A small contrastive image-text model, trained from scratch.
Model: 8.97M parameters, 32-pixel images, encoder arch gmlp, encoder norm layernorm, encoder patch size [4, 4], text encoder width 256, text encoder layers 8, text encoder norm layernorm.
Rows from block 5 of the image encoder of a small contrastive image-text model, named by matrix and row number. Rows with one number belong to one neuron. Each number is 500 + 40 x the weight over its row's rms, rounded and kept within 0 to 999. All counts start at 0. Numbers have three digits each. After the name is the row's rms in percent of the matrix's.
After each neuron's rows are labels from the 100 images, of 14848, where the neuron reaches its largest size: "top examples" is what is common among them. Only what is clearly more common there than usual is listed. The data: simulated stained blood smears. In brackets: how many of the 100, against the usual share in percent.
# u: gMLP up (value half) (encoder.blocks.5.mixer.u.weight, 384x192), inputs 78-116
# v: gMLP up (gate half) (encoder.blocks.5.mixer.v.weight, 384x192), inputs 78-116
# out: gMLP down (encoder.blocks.5.mixer.out.weight, 192x384, transposed), outputs 78-116

u.287 080:485517508476503477511566556526530518554482484545528512484434519542460475469414494457432478542455571549534472567466527
v.287 092:472483509512472467518462479466528501529506558557481491494545490485501540517536448445542484513422432427443461478502468
out.287 083:483504494477510582497511517614474492469506534442557514455491443432475538443452533457490503456505486557524523526500543
top examples: spiky cells (100 vs 14.4); kidney-shaped nucleus (86 vs 14.4)

u.292 136:501512501486514531434429424469480494519611462470461487573528500440527415442526544420557519494526469449510546483512539
v.292 107:508423500485482477513557470514548496580433498501454435481518463529483497516503532489544547502459515511511516498544506
out.292 132:580502501536506551510495497489532496486427494535541481494512491483506442490533534490474675471604507522484589448454518
top examples: teardrops (52 vs 14.2); dark grains (39 vs 14)

u.264 114:471528502568464484453562545463519464488524485459507485541527473484502401488505539612442465428502528490475491495447563
v.264 116:502534519468500515503533403499401532475440468490452482493517479399527481510516566490564500414491471516452509533518487
out.264 099:520497470509491500519462526448530504565488475512503530519496511557482585487483433497426462510437555518590480474462526
top examples: no large cell (100 vs 14.4); small spheres (98 vs 13.9)

u.109 064:499461480504467529489453457516449492516549495393510530511483501523521509464461548455505519509510556542526578433545555
v.109 074:496510478506484531510423453414495507495554511512468489535531483512534517494536506479503538564495484437516497545561484
out.109 054:511459496463525547515524502602482484460451510522530453514529450484493409509549480440545544449436479514464479467512532
top examples: two lobes with orange grains (100 vs 14.1); discs (72 vs 14.7)

u.120 065:506541483496536551471529500524530473487488472415489505561495526474536423467512473512453459549555496465526538466477554
v.120 070:488487521495505488529546516502487516536494523498402464438475420546442489503479493561506477499419552548506397494542474
out.120 063:502514436546519506500500458584478561483463534503555436551429478450471525482493555533545500437592423543448491461556481
top examples: two lobes with orange grains (100 vs 14.1); target cells (91 vs 14.6)

u.178 100:549507471483530523488484530497580539581499559501540511478447518595509466537506466447347493460525530465447503494540561
v.178 096:505460538507461572553566478549452473482473556462491533545512413513472509566551537554495552430487487471482476480488512
out.178 106:512502471547584531538481451554446518491623511472495533450535469480413542508529492540478539528476479545487531571543458
top examples: crescents (57 vs 13.9); target cells (36 vs 14.6)

u.243 120:531521538467489484514508485454485523484489528515548430522470464485437482488513544464439488488478504514533487545579549
v.243 161:536448517504571491457496469520509490559509534535499482485529457482483516425502458488553478504414444544498437534488503
out.243 100:450537463429460566493520523511485483497459466481504513513441539496513487480494556534489375510554499472561559534501483
top examples: target cells (100 vs 14.6); kidney-shaped nucleus (61 vs 14.4); round nucleus (36 vs 14.9)

u.43 063:517501500462527459526475470504612490539478549556477474522520535526548510483421484505505501525459502495524457512481519
v.43 054:475524515466509502540572547451504579527466543509500538491504487434527454494483494531478542438456541495493522528493531
out.43 057:505454494505523480478465544562481485515498531430460446518516452509504570443481536482500549514488498552496492578524453
top examples: dark grains (100 vs 14); crescents (63 vs 13.9)

u.352 102:492445517479493486579554498498452391538458510446520507470484421474462521500458546602570419468412504553560423432497453
v.352 109:505472541499474544582478464514481497561484537519407522498476468564462551522519482472562530548464508523544453443525438
out.352 105:545476522567559480485501487492518517444521535450549508439521516493491546494471471531546578535485494558487471529502491
top examples: teardrops (60 vs 14.2)

u.52 052:436539500387467466488510495497544505553449476464537492486483542472508459545482493466569499481527621476608555521478468
v.52 067:546471500470492484520563543425475571428489473485528443503452473505502531518421562488543529451485568473517464598561461
out.52 043:549485524527467485579626531462535469471457474458529554497459492452429515500546481467512530449520480496532506559469488
top examples: spiky cells (93 vs 14.4); no large cell (35 vs 14.4)

u.229 074:476499497502445516490518468504485529499486480512540502434463497514490492546443477474488480540584530523451593486480480
v.229 067:493542513513461526521498453490422480514422499506516508462497429459495544514518570526516525526484488563464505557495464
out.229 075:493479547472574554535533464547524518540531527486538499479543436443460501519529461530563501505447370462491473534549493
top examples: crescents (95 vs 13.9); dark grains (43 vs 14)

u.272 068:479476458585492536516473445498499541520506487438415527601511533539485429399482554474499526503492455492535550536530455
v.272 147:528493515471547500502468493474502540539545542511502489523490480485461527486511495515510468517402487469541463572543551
out.272 049:572489486567503493491488474520514483450494505512518476480540501522522475447475478511506525441492475500449462519540419
top examples: no large cell (73 vs 14.4); discs (62 vs 14.7); target cells (38 vs 14.6)

u.61 095:497517499519535469462546539534434502504461559397519524483489503519474424464474534528479458494493437545551567551491561
v.61 089:487510491638509522479557508532482472515492495465464454501512489473507451491501502524523456498486484531480556514445488
out.61 086:467573498418495498488503453524533489562475486499490513541513508483535363507556543452514456500555460423525599462494497
top examples: ovals (100 vs 14.3); lobed nucleus (59 vs 14); round nucleus (41 vs 14.9)

u.305 093:484559541505485574432485499501481509537551472470500507525472507479509406425489599540482487431523451503518540513445546
v.305 091:538477480442536504448554499526538450513485544515532515533525444472508524438476466510538468461437506520549512505448496
out.305 090:503537448529470503451512501507498478480457476465434474486499542503535515493497578365475553521533521525503548586575506
top examples: ovals (94 vs 14.3); no large cell (81 vs 14.4)

u.291 228:423480524459475459517527447501457518483487488511523521477522487441510504544500466465542440481479469514438450429530475
v.291 154:529455507421497531535493521497558457505524639489518548506482467580470536523517501499404546570478502507527469461448575
out.291 252:562470554605569525510510484536470494470584562500525486457526451494466535463533513525463550498491468581493504582543499
top examples: crescents (100 vs 13.9); dark grains (51 vs 14)

u.341 052:477545465466592520447573418522538494451515563495512464590508479540505514493521415527487495532517470540498476436514525
v.341 052:544417499454493561496501522451571502538488506504409493471486499528492496511479493496448493473556494509457499562510424
out.341 046:468511532489475537486459476474557512501537544517513508568514505473520523512515555512447483525495515386452461543511474
top examples: two lobes with orange grains (55 vs 14.1); target cells (54 vs 14.6); discs (44 vs 14.7)

u.6 134:507548430513503474511455449455520500511549509496485460487543562522551458557522470442469535546560517447438576494517527
v.6 138:533537496514479528460481480432532452585598519509449530632580491511535499545581499489499483521498476418513529490476541
out.6 137:471429478499568576516506499590441544438491517413529480496475477452494539453487496562542544458452470515463482506525476
top examples: two lobes with orange grains (100 vs 14.1); small spheres (56 vs 13.9)

u.135 098:535502507429479555534461500492480551550486558545493536533440543594475542456478542461439477535488530509556426531519474
v.135 092:500480564465568525525539439458499479554551510503446486557569471489488518515514566462521562550440445461469449586541471
out.135 096:438469483503540446529518546541481475467570487471506510478532420492463546496485496453502505490490528512470484578576441
top examples: dark grains (85 vs 14); teardrops (36 vs 14.2)

u.9 113:494456505491539495499462497444540471559551532464537563530506550557557517487499461439469437551522515505485482458504494
v.9 105:513497529418517470549452480400522539524525557482470544532467546557526541561525475515456525575466500453523446542448494
out.9 110:519436577545538479509508491544460501484579537507540481470539425483435539531514480463510473480480476608473451566555513
top examples: two lobes with orange grains (100 vs 14.1); crescents (99 vs 13.9)

u.362 092:510462476447482428515547447473538493496494503537497523499579478431532456546539470501525490458469406528436502450472560
v.362 060:485482426457511530505604547481514483459547521479504468492541430476522437484495542595460493546472543454536512537490531
out.362 064:515477515488515585470489503505469476542508522460529482481500550507471506430466544491464519445464468528533451562504501
top examples: ovals (100 vs 14.3); two lobes with orange grains (54 vs 14.1)

u.337 120:556494494458485484494468548486522510412549517562511515462482577573528521544538405503455539519534588543468494470535492
v.337 122:571542496499502523556566504528500573505497493470500465524444513556473497464466588505537522442528561516515492499537441
out.337 144:547553498517492503511497459437528462439431517511513467548526498441583386532537513559488604483538507424457551293454538
top examples: dark grains (100 vs 14); discs (88 vs 14.7)

u.255 159:519498536482551570481474455481509484487500515493428490541605478459565472493561486399577557422490391485423496487516497
v.255 144:540492451446534472406475463478553528469511492507466489522581553503491431454497476477516505446507527443474511509541533
out.255 152:511508505567463489490508509401544488486449503550475500503514551512538429517504500467400651509545572468483514495455487
top examples: two lobes with orange grains (76 vs 14.1); spiky cells (60 vs 14.4)

u.85 067:478453511416557526409528534522511450490463472550488547490486445494490460534521446554540455486537399607495581422492492
v.85 056:473537504508501483490544448408447473517562496486498480549499457520510470484567617468480530455542477505513518571533472
out.85 054:485545504585493495575540529444514429482473474504506478540494484507536418501554528433540513483458464383530461541484516
top examples: crescents (98 vs 13.9); band-shaped nucleus (54 vs 14.3)

u.104 057:548487477493499433493572582527526501452492567422453505407555515543510483487490507499474484476529497481440511477568553
v.104 070:475471480490471504567467551493484508492488497501505485443410490530436551558449498544466524510419577475592491518515528
out.104 054:427498513557450521429539554417488529535552424520499454464543469514479526514468481538509503475447558477531535559442523
top examples: two lobes with orange grains (98 vs 14.1); ovals (46 vs 14.3); small spheres (37 vs 13.9)

u.163 068:513476463456514449505408517492505584494461500414536482503534489480479395481454485507493525607570543538545514543489637
v.163 059:536426497412510538439458522505414506505460480481509512461438476558461465454493479507529518549447589508550501481470500
out.163 064:496457468455512523446519446560444455424448517497579531542431530438484487505498557501559552515475421502574531457430497
top examples: spiky cells (55 vs 14.4); two lobes with orange grains (39 vs 14.1)

u.268 179:520422481482508452473420513539519498570534544513473516496483523515466532484529435510475457513455481530504464492526480
v.268 182:491517496511512508519441530507470462521604493507540494513466532481458518454503501488497455497430543521558470485493517
out.268 172:485511486498538563495497553485519487532467498464532510512476535523500468443473510463478441491515470449548488558497502
top examples: target cells (100 vs 14.6); two lobes with orange grains (66 vs 14.1)

u.237 116:504519470510513500457514557517497492489542409452497510541442535526500549505461493484526510511483517454577462525567457
v.237 117:497499531585486497499547426541418511527468484505469501489503428469496582522520477514575527517454442497468464426505467
out.237 122:489490447474535487482508544491489476447440508538566526496478574510453500515488450506468424514515513514504475485555503
top examples: spiky cells (99 vs 14.4); round nucleus (61 vs 14.9); lobed nucleus (38 vs 14)

u.115 058:544529546491460536497474483509553482499524529497506580535513566510546461511478509539512521444518457494432570529476443
v.115 069:537462568484510429468460541522554575543530515486499467440534491507446483451502529439456573469521525531470520529483479
out.115 055:503524525510557441506475430530489515497507474527557505508462544534528478530444546492554463548606567455516478436521582
top examples: two lobes with orange grains (95 vs 14.1); small spheres (74 vs 13.9)

u.1 113:494495490525444455387547541541468546430452485497550446416479517498522460549466496505448470501530534521494528540536540
v.1 097:527472499484502420490532555534462546459399504467445486418483477517491546536484468471534511480456541562524470485505478
out.1 105:529497478521579543553493446503509501476438491498526478495543423428485518530532467539522572490414433465496527451556443
top examples: crescents (100 vs 13.9); round nucleus (72 vs 14.9)

u.274 106:487507587406505487513519546507479533487387529557476485441456475455530500497507547548512543522480507538510474546503501
v.274 115:539468541446517463523552571491550500518469511530506459487519459526441608511557557485519529507424522498533450561536468
out.274 126:508482501495550467556508489595467498473511478480508480514554434413480573507521476457522538485461471539435466536582449
top examples: round nucleus (100 vs 14.9); discs (67 vs 14.7)

u.65 111:475492508505487509438549505588425525463462504412548462485539487410555421505468483479493494463548490504456524566506538
v.65 110:509469497521445449532558590540548506542449465509443494456497506599429566529486481425488495524455538515494506566521465
out.65 107:513496573486547551516497445487547512516503491553487497529512483464480405494548516427599504518449396418528569511518496
top examples: round nucleus (90 vs 14.9); discs (70 vs 14.7)

u.373 066:551580483525459498581497490520493416448570492481456511526485512531569436532494448518461447449538583474464505428444541
v.373 137:572488530479534454467473523439545534543569533518480457500507463482477532491513499469509487513409522487535457559546540
out.373 062:538528486471528498488462444525412537548540471421498532499464565411471539468465443470561581483515440527432520515586479
top examples: two lobes with orange grains (100 vs 14.1); target cells (100 vs 14.6)

u.353 129:524443457436507552485454466482502492517539533475482577519522489524520506480470433495500468519501514542506507525498526
v.353 146:497489631443509522555474561502507516488489541578537533496517449543481532487461472557442476529462529533536436451451529
out.353 165:525491443492505509480472518579454516427503512455590453517469482484442556482478510478487497466546555615494510511554485
top examples: two lobes with orange grains (99 vs 14.1); discs (52 vs 14.7); target cells (48 vs 14.6)

u.319 167:485502512543454458507533496506484508496484458482430524497526468483529484547524492529493477455478512464426452481481466
v.319 115:504497448523538505477462532496483483491525482452579497518471516439476499496487508417520510495503442470486504487484449
out.319 184:516500502576534572478502539519476490494525517453545496502456504505461531431466523518448543494474500546555495615504521
top examples: spiky cells (100 vs 14.4); lobed nucleus (33 vs 14)

u.251 126:475543521487446425495552511493459516508483440503453501470525488471514486578513498529529444469495525473441465448491526
v.251 093:499517495539502508500508564484513449517564487479533558545463519527483553487525526459488521561485497451559471476487486
out.251 131:498515495538574568480496519569477486490501529444514525483477474494471516427476535499434552445464510534549504620506492
top examples: kidney-shaped nucleus (100 vs 14.4); small spheres (94 vs 13.9)

u.161 057:521500437513546508543456487471574526485570536508571494487412500504437494460514438499567529474444549452552493483449505
v.161 068:502482476487512524527528479488452551448493455423468461472488522451529449486454596371549528432547483457481541657533485
out.161 047:400431567474535475500483492550518480492498474468492482452504499542498569452443481521523438535502487475463475507483550
top examples: no large cell (100 vs 14.4); discs (100 vs 14.7)

u.46 133:549438519451530482552512473497484527480464599479499524425527452527461531496470481505463488505467537589455433511527531
v.46 120:474438536447463508546527499466501488470490590462482571516566449515515533524521478578462560510488474467467448485420528
out.46 129:485490555533549496500507529556438519520604524486523505465487428475443567460469510527466392502477508660489477607544506
top examples: crescents (100 vs 13.9); crowded (83 vs 40.2); band-shaped nucleus (41 vs 14.3)

u.51 108:515532507543488541582524458502500392499516546531502522526484379549525558476482578589487533399464563509476521435451483
v.51 120:480546507529507554573504464581456455545551524544516485526467467478458533507551550434551477457442456518561485439545470
out.51 115:533467474475580448526452566565493493472498487505492471452544486475465500467517467415470498478534512600457509501589461
top examples: no large cell (92 vs 14.4); discs (87 vs 14.7)

u.147 071:493508462454562491537458529483507508444511525448525444473555500525458496483513601481414518466547501543519546535540581
v.147 079:507556496574486535562578452475514425584473460467458458565549455476478492523515561449555490474451544420539490519510531
out.147 068:444542531503534519466465573577507512509566502483498526527564501507467604583502490469469452441477562496459490571520467
top examples: dark grains (85 vs 14); discs (56 vs 14.7); target cells (43 vs 14.6)

u.295 113:463558502553461476482532470508451488531465479422445518499518488430567462476486512462546492442495431474460514493430482
v.295 087:463494466493437414412488506518515517474492515470458492545516523429526461559548530518566513495491542458448497457562486
out.295 113:522531475531472481474501509527503530480426450500524515492483541522521443482483528458426537475622533546552532558486509
top examples: spiky cells (100 vs 14.4); no large cell (49 vs 14.4)

u.312 072:523452472415492447591559478438553514525452486570477524508488476591468508530509463528533500490520551564506515498496451
v.312 052:475594480476547447543604526477488523497507517477558546547558476417479528560562552549527505520496572456492478565447624
out.312 056:493526504538509576515503460557515533479548467467472526491492487471486444494523513551421582464538476512511487566541459
top examples: dark grains (90 vs 14); crescents (59 vs 13.9)

u.363 092:492431518488504509504517486523555429583469587543469531478527401483527476427526431492458492469439504553472501478474499
v.363 083:540515518465540508522533488461441520473500521433491503486465481475485549452508469556535501544456489544543474526506541
out.363 078:556484523484541578475552524493515495502484565436491516459487466493452509430481521507512490511470477548525493518501526
top examples: dark grains (41 vs 14); discs (39 vs 14.7); two lobes with orange grains (37 vs 14.1)

u.145 217:481495468530523514483442546506516522497534502538540513486432546555512522520464426474533485558488503516568448489535493
v.145 180:503503524572472493530505485488526476541489464487469511537504528494531499509520488500546562527506451456486473490480434
out.145 203:464491433441451451472478558497526493492482463508521518521512549498497461544509441544536447499450517441481464475501474
top examples: spiky cells (100 vs 14.4); crowded (77 vs 40.2); two lobes with orange grains (41 vs 14.1)

u.331 114:506445528455498504562547469468445491542414524480451541508562407474493501525558471491501471470487462557407471475477525
v.331 092:515486520413488531506544508461491531450518571487446521483537487552506513579511463594446545533461483513454488469469533
out.331 084:524529488531535510483505537514496482481538478492531490503499510516476520438476503504438475449457443594501463556516515
top examples: crescents (100 vs 13.9); band-shaped nucleus (51 vs 14.3); dark grains (40 vs 14)

u.93 073:552492491504555491490564523493506492558446559470445472482485480499525511498457495490389445480493456526500487573568549
v.93 092:489507564478514487546478450484439507519483532453469487529484513467490572487516546503552542509484460486483486517502475
out.93 057:540506560467513462533527543546475495516561502490506484481545463529533507518484482508485412523428468583486518506522468
top examples: crescents (100 vs 13.9); band-shaped nucleus (99 vs 14.3)

u.211 144:460491524482513513419543516519429537451466537469525478518531456444533486464469537518509517416528447519463493584448523
v.211 152:501476508527481471531570613551531516523459460509458473476512476590441549501511500490468486499419572537472441526499477
out.211 149:543508596443546554485510461539541513543517503526460516499529466425461399510571502465526560508460372444499536487541479
top examples: round nucleus (100 vs 14.9); target cells (48 vs 14.6)

u.141 102:511509527475498474529507456458509528535480501491404517453478468578553504535501453555501532526489563520443450472449500
v.141 064:564522504495470451518511495539462462563492519465512511509429490459499557539523451567485498555394560453548485560480472
out.141 088:517535572448495538427474493552522472504476513412492488479456457500424494360498553519492462453538499534487529482565525
top examples: crescents (95 vs 13.9); dark grains (78 vs 14)

u.49 076:534509544494530586543533423481527412567455536489495533510536497481540468398506575516441467443517475516467553489425535
v.49 085:548501523453563462479457515511477570481457477524510428442482490500475528458458475484592496485499492548546518569559480
out.49 061:527488540536571529513490453459512499541488489541484423526533457540528556486489502545495493540507481602489441477576517
top examples: discs (100 vs 14.7); no large cell (79 vs 14.4)

u.197 071:506440528460483504519421560482529455545487565568475544528545522535533444472511476499411467429520545521495470551473521
v.197 075:542509472488488495536577567435546512559495579517473476555472476558509531518477512545436522482418544473516511574494559
out.197 062:593524514510516614469498442460520526516564531416499500478437465618510445469528510537501545511456560432553520512520491
top examples: crescents (100 vs 13.9); two lobes with orange grains (49 vs 14.1); dark grains (37 vs 14)

u.146 065:529487486496488543498489489487459535470519508474510530468491457391470503493430471540479523453484507509477480495518488
v.146 073:537484520478501457500469544491529585558488432520457492452537489514426538460491502432531632538493530529488524492554484
out.146 056:496499510534512484482492516489481494445465520529473464489502561505519463463502510451529422539503436526483543570460463
top examples: ovals (72 vs 14.3); round nucleus (46 vs 14.9)

u.39 056:491519417505471485460527494568539497541512532515502457569630418525476443575550540464397442503529539517460530501452526
v.39 063:501481534418514488501549554529494544474543496466547531444537512513532430521477516490464489403507552551500501517492609
out.39 048:595514487576518544548455515500491505445508516473544471494494453495508498513537447508461478473517495458566533472531483
top examples: small spheres (100 vs 13.9); no large cell (61 vs 14.4)

u.355 068:538454524464544550498486497449542495479469566474478488476518557444501447434524497522457475527570438523506512480459564
v.355 074:500501558539498500455531454500473458514511502445464549517551485449518485470533564498541520412489456438436504518450527
out.355 057:510463462480501497533537536468473486471499504503540492481528472492411451518516462547543399488463417486471436469473465
top examples: discs (75 vs 14.7); band-shaped nucleus (52 vs 14.3); dark grains (43 vs 14)

u.180 096:496519517480496523549483514552529467539531485518532536548460485624443560421491581448532496567495426539549491528534441
v.180 098:497531450456511453541539503491577488531477479549512536496430494564502507508494572503491505475436616520529476525567475
out.180 070:506536401563467470514494550421526456516424438477506487526493552465615460542436557476418549495486590436519502515489541
top examples: kidney-shaped nucleus (100 vs 14.4)

u.92 062:538498519519504502518479471549457528518497542453457496494521531510525437522468470484491524431566486476417572443475506
v.92 105:573462508439531425493516509487554556512455450499434449472479476523456556522478558442509575504462533495521480555556472
out.92 066:559524432522505517515501461477449505497526494498490484536510507454448485536525493504473547527518528503498545460505524
top examples: band-shaped nucleus (63 vs 14.3); teardrops (52 vs 14.2)

u.284 108:522520537467534519452459482556455497547485528501562466469476441463519455471464504459498494526483461547526512506470584
v.284 102:531462502465532542461446489498496487467576486522504552552545547416509463466492420485503434500511472478507519505474541
out.284 095:515546423443464534510484510453508492469405490525480472504472569496509476510524498502456450498619532423504536434424485
top examples: target cells (100 vs 14.6); lobed nucleus (60 vs 14); two lobes with orange grains (35 vs 14.1)

u.35 073:479522477498462554524453460461483492498488521520513479532490536495561471467479580480505504503609510496537484525548456
v.35 075:428558482581447506529531489499480497534557469493510510569488507460536485568515539486514497468479501473475494567493502
out.35 078:579484566546510472557462420465503494530555559451446446446528458485492489474490506474557648519475443483399537556482433
top examples: band-shaped nucleus (43 vs 14.3); no large cell (39 vs 14.4); small spheres (37 vs 13.9)

u.265 111:526516432524519483440501512515447490492473516468537451474398507451509495475460502474481486489529534515495528571500563
v.265 113:494525444510456474545420500379501498520529545534495514545531543516561543548537539470504520546462590457526467537476469
out.265 123:515455464534476443478493536454550511494453504521523490512501510529486484504479439471479454459521558535451481445495539
top examples: spiky cells (86 vs 14.4); dark grains (50 vs 14); two lobes with orange grains (48 vs 14.1)

u.288 114:502497480495495448414523628491526486464500460483534538510469500521434487532482476505461481501516603535484479461485525
v.288 120:517504509494536521581543561529434543463486479416478536459473486474492525528465532597492518464462504512486488534504448
out.288 115:475507421490398452491492469441555498527463450508465501481514513535548435576508510501438466515528534424498550412448527
top examples: small spheres (100 vs 13.9); crowded (83 vs 40.2); no large cell (37 vs 14.4); large cell: round nucleus (35 vs 14.9)

u.170 064:466520476529553481552553529524516489529462468490419513534511506532502538472474529476432485492501518515505490555477500
v.170 061:482523467545505498528444479430570470509532445443500509600545554512479458443489558470498500532539511445513447561564512
out.170 057:481480456433498485461521580545524518529518472536481558509503481497527460454513468511445438431436502500519482554520511
top examples: kidney-shaped nucleus (99 vs 14.4); ovals (70 vs 14.3)

u.335 112:504535456527483441451522458473520483439573517515535510581534519476576431501510515503463474477514499463515522521556534
v.335 114:508481553478491508529517469533435482490446518481462491499460399432450527514510580458555552482454457496464455528525440
out.335 082:509499506569539540500493525525471501539572520495504500504492494532471560403443514493429480529444550594555490472464502
top examples: ovals (98 vs 14.3); no large cell (72 vs 14.4)

u.70 083:506469533520564531536498572522541497534442537465385592541489480507468498485428523529533414497395470469506417520448481
v.70 088:501472580520535536509531546525493430563426569459461451501493442528460546479525534565566511499381535532536486509513469
out.70 074:497500506476503364529494504519513521458487452473529486523481503448511499538462491494524500476569478546421556556590461
top examples: round nucleus (70 vs 14.9)

u.246 065:582498533475527505422467556510472522463553524515517497508471481466588520545518545469511460570466503514525522481467497
v.246 071:541508460466547509571548436482467572442468483436540493480475452442527408506447577472488502495547504488463487547562523
out.246 054:448503556499510544471507526454524516511488534482501500513542452488465486499531514524530460518388509468474410490524475
top examples: target cells (100 vs 14.6); two lobes with orange grains (69 vs 14.1)

u.5 056:499469483486497472518459477479487532583639431489591494506516497442488399523417463464503497508550520458514503488463514
v.5 049:463528512503487479478598469496448441518504492503486480539542460533505458509536545487467506397482509503481484508448495
out.5 044:558515564543544448525519522471464567448495543496552551516481489513458511495512541411592477436446553491530511556495490
top examples: target cells (83 vs 14.6); kidney-shaped nucleus (39 vs 14.4); dark grains (37 vs 14)

u.28 081:517511536478476518518527455513464489494540482539442497505526511453542391480514540513531558451484534468409511445423471
v.28 087:474523442477478518581488559460484492500546520466547512535444454517472590564453541510528484536444582467541469604576508
out.28 080:545478574577507534463512424509526464531500503548484488508546446504525471480554546447443651516430464483498562511485519
top examples: no large cell (94 vs 14.4); small spheres (78 vs 13.9)

u.333 073:480535544474507527520495554514511496487584560504568519499516518458495453442527545496434508471467481487495498533563507
v.333 102:570493487465524477484460507504562537524502509524455507466459496560444598453511522504499499495397517451531459533562483
out.333 068:451526451472422502500460555454473533506500452503491536477446511468552519516511575515527504463546482484562508556463492
top examples: kidney-shaped nucleus (100 vs 14.4); target cells (100 vs 14.6)

u.78 066:481468507545501497495543513550490554452434494481536526455484517430468461540499487560570544490533457604483501517414535
v.78 069:516390509512489550508582560484473521500443498484509491497454463558429544525485514549495522504455577501532428561523438
out.78 062:530485512436540514511518489524498515471475491554512450520533506447568478525567529435555497460463396512487505464530481
top examples: round nucleus (100 vs 14.9); discs (40 vs 14.7)

u.113 074:463513492570541479471535438531561479552481507431474440525540482498552479501479476467560459537418517481480544436541525
v.113 076:552514575486539591544534469497448487542554532510529538516435476597496509498516494477473491490477510513536481427477456
out.113 060:502484492483497483492444496483552489494526499528529435439511458514524496536495511490483531501537468567444574495467500
top examples: ovals (48 vs 14.3); teardrops (42 vs 14.2)

u.332 085:444490551550490505493536519582453439539458456515452530528544455492443512525486563476497512507471451527488466467465480
v.332 059:490559504461496563495523555454520477528506484562487623584503564525442490517490460595476517445513479436470487457454490
out.332 077:472533504476469496444478575462490474507481528506527510524506566483535484490474582502423493480508571539571510599452525
top examples: ovals (77 vs 14.3); round nucleus (60 vs 14.9); kidney-shaped nucleus (37 vs 14.4)

u.324 109:501504492462442475506510497516426527444469557482507491492508533417553550502457525511514515501499543499523503541512458
v.324 131:517432550520489515507536514542431456541422544507448505452472445561402599472492499499503509507448490538490450507492458
out.324 135:482496511465534503524498501557483508491548486521539500471526461443455552503543518504549458556454433528512500500618469
top examples: round nucleus (60 vs 14.9); ovals (54 vs 14.3); kidney-shaped nucleus (35 vs 14.4)

u.31 051:483549519516505504484530472563522528460516534469490500499501527490544542579488519520505484489480485477482436520522509
v.31 053:485513513490476491562612511530560527491442508559413471501509411534542499532470551442500490450519487524509521533492417
out.31 047:487468446509515483487468453483462498491535522524420578530485492510477534528520496503505430505462521531507544511533524
top examples: kidney-shaped nucleus (66 vs 14.4); crescents (55 vs 13.9)

u.129 088:485449482466485512414521479520499455505495440499443529504485510501523464465464457471514488492472521477475475484481480
v.129 085:527479486433570449477493526464554542435519489501495478476499465529466508530490473536528464476359522504538440516593498
out.129 085:493532556528483480499515539545504452536503494499467500514445517531539494461490564451485531537537556508507549617462528
top examples: spiky cells (99 vs 14.4)

u.216 094:523521459500529529514433540522461461437514538525548572485391483541474517474495538488525466542496460506522467568523490
v.216 101:470529416576444461524448517449527507535514419557510512484474496556513517548487497468487544544547502475500514492507543
out.216 100:517476527532514453469543469472507522474484533462482471525553451458485448494492425529496499494552466478438557520482544
top examples: spiky cells (97 vs 14.4); crowded (76 vs 40.2); dark grains (57 vs 14)

u.218 079:517499460487474476523512475538498463444555477526508480522551501462551427466530529538524507445600472514494591553524575
v.218 092:516558513579461500463509455470489452601556491488443503575474451476545536487524566490527526448450480414500457493482523
out.218 088:485491535490571573466456477502537470525465517489513527520533447418466474464533527505536512509479373503500560491485504
top examples: small spheres (100 vs 13.9); lobed nucleus (62 vs 14); no large cell (37 vs 14.4)

u.76 093:522476453498478522460535495472470527465474538459493480477457519486575452537479487590445439496535550511451514561491534
v.76 101:498484544520476537478602457559432486510451494460433454483442454473479544501496540508596532457447493499452429500544434
out.76 093:495497550536530539513489478568480505587519497491500485511471483468474575457555524453521502536425404528561527508515434
top examples: ovals (100 vs 14.3); dark grains (72 vs 14)

u.266 080:505490458438497489520459458536464509417526543471543478499524502457530433493482481551521518547544502455463491499499473
v.266 071:508458541530514537522520583485538463600512488490472544485509506537466543478502520510489520503415575459551460492447436
out.266 067:499471558510526506492511480536512464534498492515545456472524466441504439453512503533505571446377435427484472549517475
top examples: band-shaped nucleus (96 vs 14.3); crescents (58 vs 13.9)

u.169 112:473473479456458536504530471410504511511536474426557525538498543477519393496427555517470513479566514500509534580519482
v.169 120:490535545517480552456532428554423480542462491491429494535541419469491434447495551481592549478486448462451457455473457
out.169 114:490490551478523496497502499584511468525568504428451509448528452491469525426489572431517505520518408538498547545477505
top examples: small spheres (100 vs 13.9); no large cell (100 vs 14.4)

u.273 069:553470495440549547500552461442515488513461541544541473510538502551463482506530524524435438489435492496544509561507557
v.273 093:497488553533469490498525540529448468546449450501441481560498452535415559503489552512548519491402553487521451474574450
out.273 070:555487571520495480534489563422504524547552495505512538507474536566475580453465512469520482431396503428574437537469471
top examples: discs (95 vs 14.7); band-shaped nucleus (33 vs 14.3)